From a checkpoint of a small spectrogram VQ-VAE: encoder norm rmsnorm, 10000 steps.
Rows from block 3 of the encoder of a small spectrogram VQ-VAE, named by matrix and row number. Rows with one number belong to one neuron. Each number is 50 + 12 x the weight over its row's rms, rounded and kept within 0 to 99. All counts start at 0.
After each neuron's rows are labels from the 100 clips, of 14976, where the neuron reaches its highest value: "strongest on" is what is common among them; "peak in band" is the frequency band that holds the peak. Only what is clearly more common there than usual is listed. The data: struck, bounced, scraped and rolled objects made by modal synthesis.
# fc1: MLP up (encoder.blocks.3.mlp.fc1.weight, 768x192), inputs 0-191
# fc2: MLP down (encoder.blocks.3.mlp.fc2.weight, 192x768, transposed), outputs 0-191

fc1.326:50 28 18 50 50 50 64 50 50 50 23 14 50 50 50 40 57 48 50 50 50 40 69 70 50 19 50 50 50 60 27 50 22 50 50 50 50 50 70 50 50 50 50 27 50 50 50 50 50 50 85 68 50 50 50 32 60 50 50 50 50 50 41 38 50 50 50 36 50 18 50 22 50 50 50 37 50 50 50 50 36 50 50 50 50 19 47 31 50 50 50 50 50 50 40 98 50 50 50 50 50 50 50 34 50 50 50 36 37 50 50 50 44 50 50 44 50 50 50 50 50 50 50 50 50 50 50 50 50 87 50 50 75 50 57 50 26 50 50 50 50 50 50 57 19 18 50 31 81 50 50 50 50 23 50 50 50 50 50 37 50 50 34 50 50 50 50 50 50 50 50 28 50 50 50 34 71 50 81 50 41 50 50 50 64 67 33 73 50 50 50 50
fc2.326:50 50 50 50 50 88 50 50 50 32 81 50 50 50 50 50 50 50 63 63 80 50 50 50 50 50 50 36 50 50 50 50 50 60 50 25 50 50 50 50 50 50 50 50 50 50 50 41 50 50 50 50 20 50 50 25 50 51 20 74 50 63 35 50 20 50 50 50 82 50 50 50 50 50 79 50 50 65 50 50 50 50 31 50 50 38 69 46 50 50 51 36 50 50 50 50 50 50 22 50 50 50 50 50 50 50 64 48 50 50 50 50 50 50 50 50 50 42 50 50 50 50 50 50 50 50 50 50 50 50 53 50 52 50 29 50 50 50 50 50 50 50 50 68 50 50 50 50 13 81 29 36 50 50 84 50 50 88 30 50 75 50 50 50 53 50 99 59 50 50 50 50 50 50 48 50 19 66 50 50 50 50 71 50 50 50 50 50 50 50 50 28
strongest on: closed tube
peak in band: 1000 to 2000 Hz

fc1.745:23 50 50 50 50 50 50 50 50 50 50 50 50 50 50 50 74 84 50 50 50 50 50 70 50 50 50 29 50 50 50 50 50 50 50 50 40 50 70 50 24 50 50 26 37 50 50 65 60 34 34 39 50 50 63 50 50 50 50 50 50 68 50 31 50 50 50 43 50 50 50 50 50 40 50 50 66 35 50 50 50 50 50 50 23 59 50 50 50 50 50 50 05 78 50 50 50 50 85 50 50 65 50 50 50 50 50 50 50 50 50 50 50 50 32 50 58 31 50 53 99 50 50 50 73 99 37 50 50 50 50 50 50 50 35 50 50 50 50 50 50 50 50 50 50 50 69 50 50 50 50 61 50 24 23 50 37 50 50 90 50 50 50 53 50 73 50 50 50 50 53 50 50 50 50 16 50 60 33 50 50 67 50 39 50 50 50 43 31 39 50 50
fc2.745:50 55 25 50 37 50 50 50 50 50 50 18 80 50 50 56 38 50 50 24 50 50 50 35 50 59 50 50 50 50 50 50 50 50 50 69 85 50 50 34 50 50 50 50 14 50 50 50 50 50 50 50 80 50 99 67 50 48 50 50 70 50 50 50 50 50 66 50 50 76 50 50 50 50 50 60 50 58 50 50 34 55 50 50 50 50 33 50 33 50 32 50 50 50 51 50 50 50 50 50 99 50 64 50 40 50 50 50 50 50 50 69 50 50 50 73 50 50 50 50 50 50 59 34 50 50 50 97 50 50 68 50 62 18 50 50 50 50 31 50 50 62 50 50 50 37 15 50 39 45 50 50 50 77 50 50 50 65 71 76 50 50 20 50 50 44 50 50 50 50 50 50 33 50 50 50 50 50 50 50 50 50 50 50 50 50 50 50 50 50 50 50
strongest on: size: small; steel-like damping
peak in band: 4000 to 8000 Hz

fc1.470:65 50 50 50 77 50 17 26 50 50 50 76 50 50 65 50 50 50 50 50 70 66 50 50 66 50 50 50 61 50 39 64 50 50 61 82 50 18 68 26 80 50 50 50 63 50 50 50 50 50 67 30 87 50 50 50 50 50 50 24 77 50 50 50 50 50 50 50 50 76 50 50 50 50 50 50 50 80 50 50 50 50 50 50 50 50 50 50 50 67 50 50 50 50 50 44 50 50 50 63 24 30 50 50 50 50 50 42 70 50 50 50 50 50 63 37 50 50 50 50 50 50 64 59 50 50 68 50 07 50 50 35 50 50 50 50 50 50 34 50 76 50 50 50 50 50 71 50 50 24 50 86 50 32 50 50 50 50 50 50 50 50 50 50 24 70 50 79 50 56 50 50 19 50 59 46 50 50 50 50 50 50 50 64 43 25 50 50 50 50 18 50
fc2.470:50 50 50 50 50 00 50 50 50 50 50 50 50 50 80 50 50 50 50 50 50 31 50 50 50 39 50 50 50 50 50 50 50 50 50 50 50 50 50 50 50 50 50 60 50 50 24 50 50 50 50 86 67 50 50 50 50 50 50 50 50 41 50 69 50 50 50 50 50 50 50 50 50 76 50 50 50 50 50 50 55 50 50 50 50 50 72 27 22 50 50 50 50 65 64 50 50 50 16 50 82 95 50 38 49 50 50 50 50 50 44 50 74 50 00 28 50 50 50 50 50 74 50 50 50 50 50 00 50 36 50 50 50 50 50 50 26 34 50 60 50 65 50 50 50 50 50 50 50 50 50 53 50 50 50 39 50 50 65 50 50 50 50 50 50 50 37 60 50 50 16 25 50 50 50 50 50 50 67 50 50 50 50 79 50 50 50 50 50 50 75 50
strongest on: pink noise; white noise
peak in band: 500 to 1000 Hz

fc1.120:50 50 50 00 50 50 50 50 31 50 50 50 50 50 18 50 50 35 50 26 50 50 50 50 50 50 50 33 74 50 20 50 50 50 50 50 50 50 82 50 50 50 50 50 41 50 50 50 50 42 50 37 50 50 50 50 21 29 50 50 50 68 50 50 94 28 50 50 31 50 80 50 50 50 15 34 50 13 50 50 29 50 50 72 50 50 50 73 50 50 50 50 50 50 50 50 50 50 50 50 50 50 50 50 50 50 50 67 50 50 50 50 50 44 50 83 50 50 61 50 50 50 50 50 50 67 50 13 50 73 50 50 50 50 33 50 50 50 22 50 68 50 69 50 50 50 50 50 67 50 50 50 66 50 50 50 50 22 50 50 50 50 68 50 50 50 50 50 50 50 36 50 50 32 42 24 50 50 50 50 50 50 50 50 80 73 50 64 50 50 50 50
fc2.120:25 50 25 50 50 50 50 33 60 50 68 50 50 50 28 50 50 50 63 50 50 29 50 50 50 50 50 50 50 50 50 50 50 50 50 50 50 50 50 35 19 50 86 50 50 50 50 50 50 50 77 50 89 50 50 94 50 50 50 50 50 50 50 50 50 50 71 37 50 50 36 49 58 33 50 50 50 50 50 50 50 50 50 50 50 50 50 50 50 50 85 50 50 50 50 50 50 21 75 50 50 50 50 50 36 50 79 50 50 59 50 50 50 75 50 50 50 50 50 50 97 21 50 50 50 50 50 95 72 50 50 34 74 50 50 32 50 50 50 50 22 50 50 50 50 63 50 35 43 50 50 09 50 50 50 50 50 50 50 50 50 50 50 50 50 38 50 54 50 50 50 50 39 50 50 50 50 50 50 33 79 84 50 50 54 52 50 50 50 50 50 58
strongest on: size: small; square plate
peak in band: 2000 to 4000 Hz

fc1.346:50 31 50 50 50 50 50 50 50 50 50 50 50 50 23 50 82 50 31 50 69 71 50 50 50 50 69 27 50 50 61 60 33 50 50 50 50 50 50 07 50 50 31 50 50 50 50 50 50 20 90 50 50 75 50 50 50 50 50 50 50 50 50 50 50 50 60 39 20 26 50 50 50 50 68 50 50 50 50 50 50 62 50 50 50 50 50 50 50 50 50 50 50 50 50 80 50 50 84 37 50 50 50 50 50 40 78 50 50 55 50 50 50 50 59 50 50 50 50 50 87 37 50 73 28 33 19 50 29 50 42 50 43 50 50 50 50 61 50 32 67 50 62 72 50 44 50 50 50 66 50 66 50 50 50 50 50 50 64 17 76 50 53 75 50 50 50 50 50 72 50 51 41 50 50 50 50 50 50 50 87 50 50 32 50 40 34 50 31 50 50 29
fc2.346:36 50 46 30 50 50 50 50 50 50 50 50 50 50 50 50 65 34 73 50 73 50 90 55 50 50 50 50 32 75 50 50 50 50 25 50 58 15 76 50 50 50 50 50 46 50 50 36 50 50 50 50 50 50 50 50 67 76 50 50 39 61 50 51 50 50 33 50 26 50 50 50 50 74 61 50 50 53 56 50 50 50 50 50 50 50 50 35 50 50 61 50 50 55 50 50 50 77 50 60 50 17 50 50 50 28 61 27 74 74 33 55 50 50 50 49 84 50 58 50 50 66 50 79 50 50 50 22 74 50 50 50 50 50 50 71 87 50 50 50 50 71 50 50 50 50 79 13 50 73 38 38 50 50 64 50 50 50 50 50 50 50 50 71 44 50 50 50 50 68 50 54 50 53 50 50 71 59 50 50 50 50 78 74 46 72 50 50 50 50 50 50
strongest on: pink noise
peak in band: 1000 to 2000 Hz

fc1.681:50 27 50 50 50 84 28 50 50 64 50 50 50 50 50 50 50 17 50 38 50 37 50 50 50 50 50 50 50 50 50 50 50 74 50 50 50 50 50 50 50 15 50 64 50 50 50 50 50 47 56 50 50 50 34 80 84 50 50 50 50 50 18 32 50 50 50 50 50 73 50 74 50 50 50 50 60 71 50 50 63 69 50 50 50 50 50 50 50 50 50 30 38 50 75 43 50 79 50 50 50 09 50 50 50 77 50 23 82 50 50 50 50 50 72 50 50 50 50 50 50 78 50 50 21 50 50 50 50 50 30 80 50 50 67 50 50 50 50 50 50 50 44 50 50 71 50 50 50 50 50 50 50 50 50 50 68 57 50 50 50 50 63 50 50 50 28 50 50 50 50 50 24 42 70 50 34 50 18 50 82 50 50 50 50 50 50 50 50 17 50 50
fc2.681:64 41 50 50 69 50 57 50 50 50 50 50 68 50 50 30 50 50 50 50 50 50 23 53 50 50 50 42 50 50 50 50 50 50 50 50 50 87 46 69 71 50 50 83 56 50 50 50 50 50 50 50 59 50 20 30 50 37 50 30 50 49 50 50 50 88 31 50 50 50 80 50 50 84 88 50 50 38 50 79 50 50 50 50 50 50 50 50 50 50 50 50 50 51 50 50 50 50 50 50 66 50 50 50 50 50 11 50 50 74 50 54 50 35 50 50 34 50 50 50 26 50 50 50 41 50 66 50 13 50 46 50 50 50 68 50 50 50 50 50 50 50 50 50 50 50 50 50 50 50 50 50 50 50 34 50 30 50 81 50 50 50 00 50 50 50 50 50 79 50 50 50 50 24 50 50 50 50 75 62 50 50 50 50 50 50 50 50 50 50 63 50
strongest on: pink noise; white noise
peak in band: 2000 to 4000 Hz

fc1.56:81 50 70 50 50 50 36 50 50 71 50 50 50 00 76 25 50 50 50 50 50 50 50 76 50 50 50 50 50 23 50 50 50 50 50 50 68 50 50 50 50 50 50 33 50 50 50 67 50 29 50 42 50 50 50 84 50 35 50 50 31 50 50 62 09 50 50 50 50 27 50 50 50 53 50 36 16 50 50 50 41 50 50 61 18 50 50 50 50 30 50 50 50 50 50 50 50 50 50 50 50 50 78 18 50 64 50 50 50 89 50 50 50 28 50 50 50 50 50 25 50 50 50 50 50 50 22 50 52 50 50 78 50 50 37 50 50 50 39 50 50 69 70 50 54 57 50 57 50 32 50 50 50 77 50 50 83 77 50 50 50 76 50 50 50 50 50 50 50 50 50 50 68 50 50 50 50 50 30 50 50 50 50 50 58 50 50 50 50 50 50 50
fc2.56:77 50 71 50 50 50 50 65 50 50 50 50 50 50 50 50 41 71 14 63 50 02 50 50 50 50 50 50 50 50 43 50 50 50 83 68 50 50 50 50 35 45 50 50 50 50 14 50 50 72 50 22 50 50 50 50 50 49 50 50 44 50 50 50 50 50 57 50 50 50 65 50 50 50 50 40 50 39 68 50 50 50 50 50 50 50 50 61 50 50 20 50 40 50 75 30 10 50 08 50 50 50 76 50 77 50 32 50 50 30 50 50 18 50 50 30 50 50 50 61 50 50 50 50 50 50 50 50 35 50 50 50 50 64 50 50 50 50 50 50 00 50 50 29 50 50 50 78 50 26 50 35 50 50 50 60 50 50 58 50 41 37 50 50 45 50 50 37 50 50 50 47 52 50 50 58 50 62 50 50 50 50 78 50 50 50 50 50 65 50 42 50
strongest on: pink noise; rumble
peak in band: 500 to 1000 Hz

fc1.336:50 50 50 50 50 50 50 26 50 50 50 36 50 31 50 50 50 50 50 75 74 50 50 50 50 50 50 50 50 50 88 18 34 12 50 18 43 50 50 50 31 50 50 50 37 85 50 50 50 50 72 71 64 40 50 50 64 50 50 50 54 50 46 50 50 50 83 50 41 50 50 19 50 50 50 50 17 50 50 50 50 50 50 20 50 50 50 50 50 38 50 45 06 50 41 50 50 50 59 50 71 50 50 50 50 18 50 50 50 50 50 50 70 50 50 50 50 50 50 50 33 50 50 50 50 50 50 50 72 30 32 50 50 50 50 50 69 50 50 50 50 50 50 62 50 50 50 50 50 50 50 50 50 50 41 50 28 70 50 78 50 50 50 50 50 50 50 50 50 50 50 75 50 76 50 26 50 50 77 26 50 28 64 50 50 50 50 81 50 50 50 50
fc2.336:50 50 50 69 50 26 40 50 50 50 50 50 50 50 50 50 44 50 50 50 50 50 50 50 50 50 50 66 85 50 31 52 44 50 50 50 50 50 40 67 50 25 50 50 91 50 74 50 50 36 50 50 50 33 50 50 50 24 50 50 50 42 50 50 50 50 50 32 64 50 50 50 40 50 50 50 89 50 50 50 50 07 50 50 50 59 59 50 56 50 50 50 50 50 50 50 50 50 15 50 50 50 50 55 50 31 84 50 50 50 50 50 55 50 50 50 50 50 50 50 50 47 50 59 08 23 40 50 50 50 50 50 50 50 50 50 50 35 50 50 50 50 50 50 50 37 50 06 50 31 50 50 36 50 50 50 50 50 99 50 50 80 50 00 50 34 50 50 56 50 28 50 39 50 50 50 50 50 57 50 50 50 50 50 50 50 30 50 50 50 47 50
strongest on: closed tube
peak in band: 250 to 500 Hz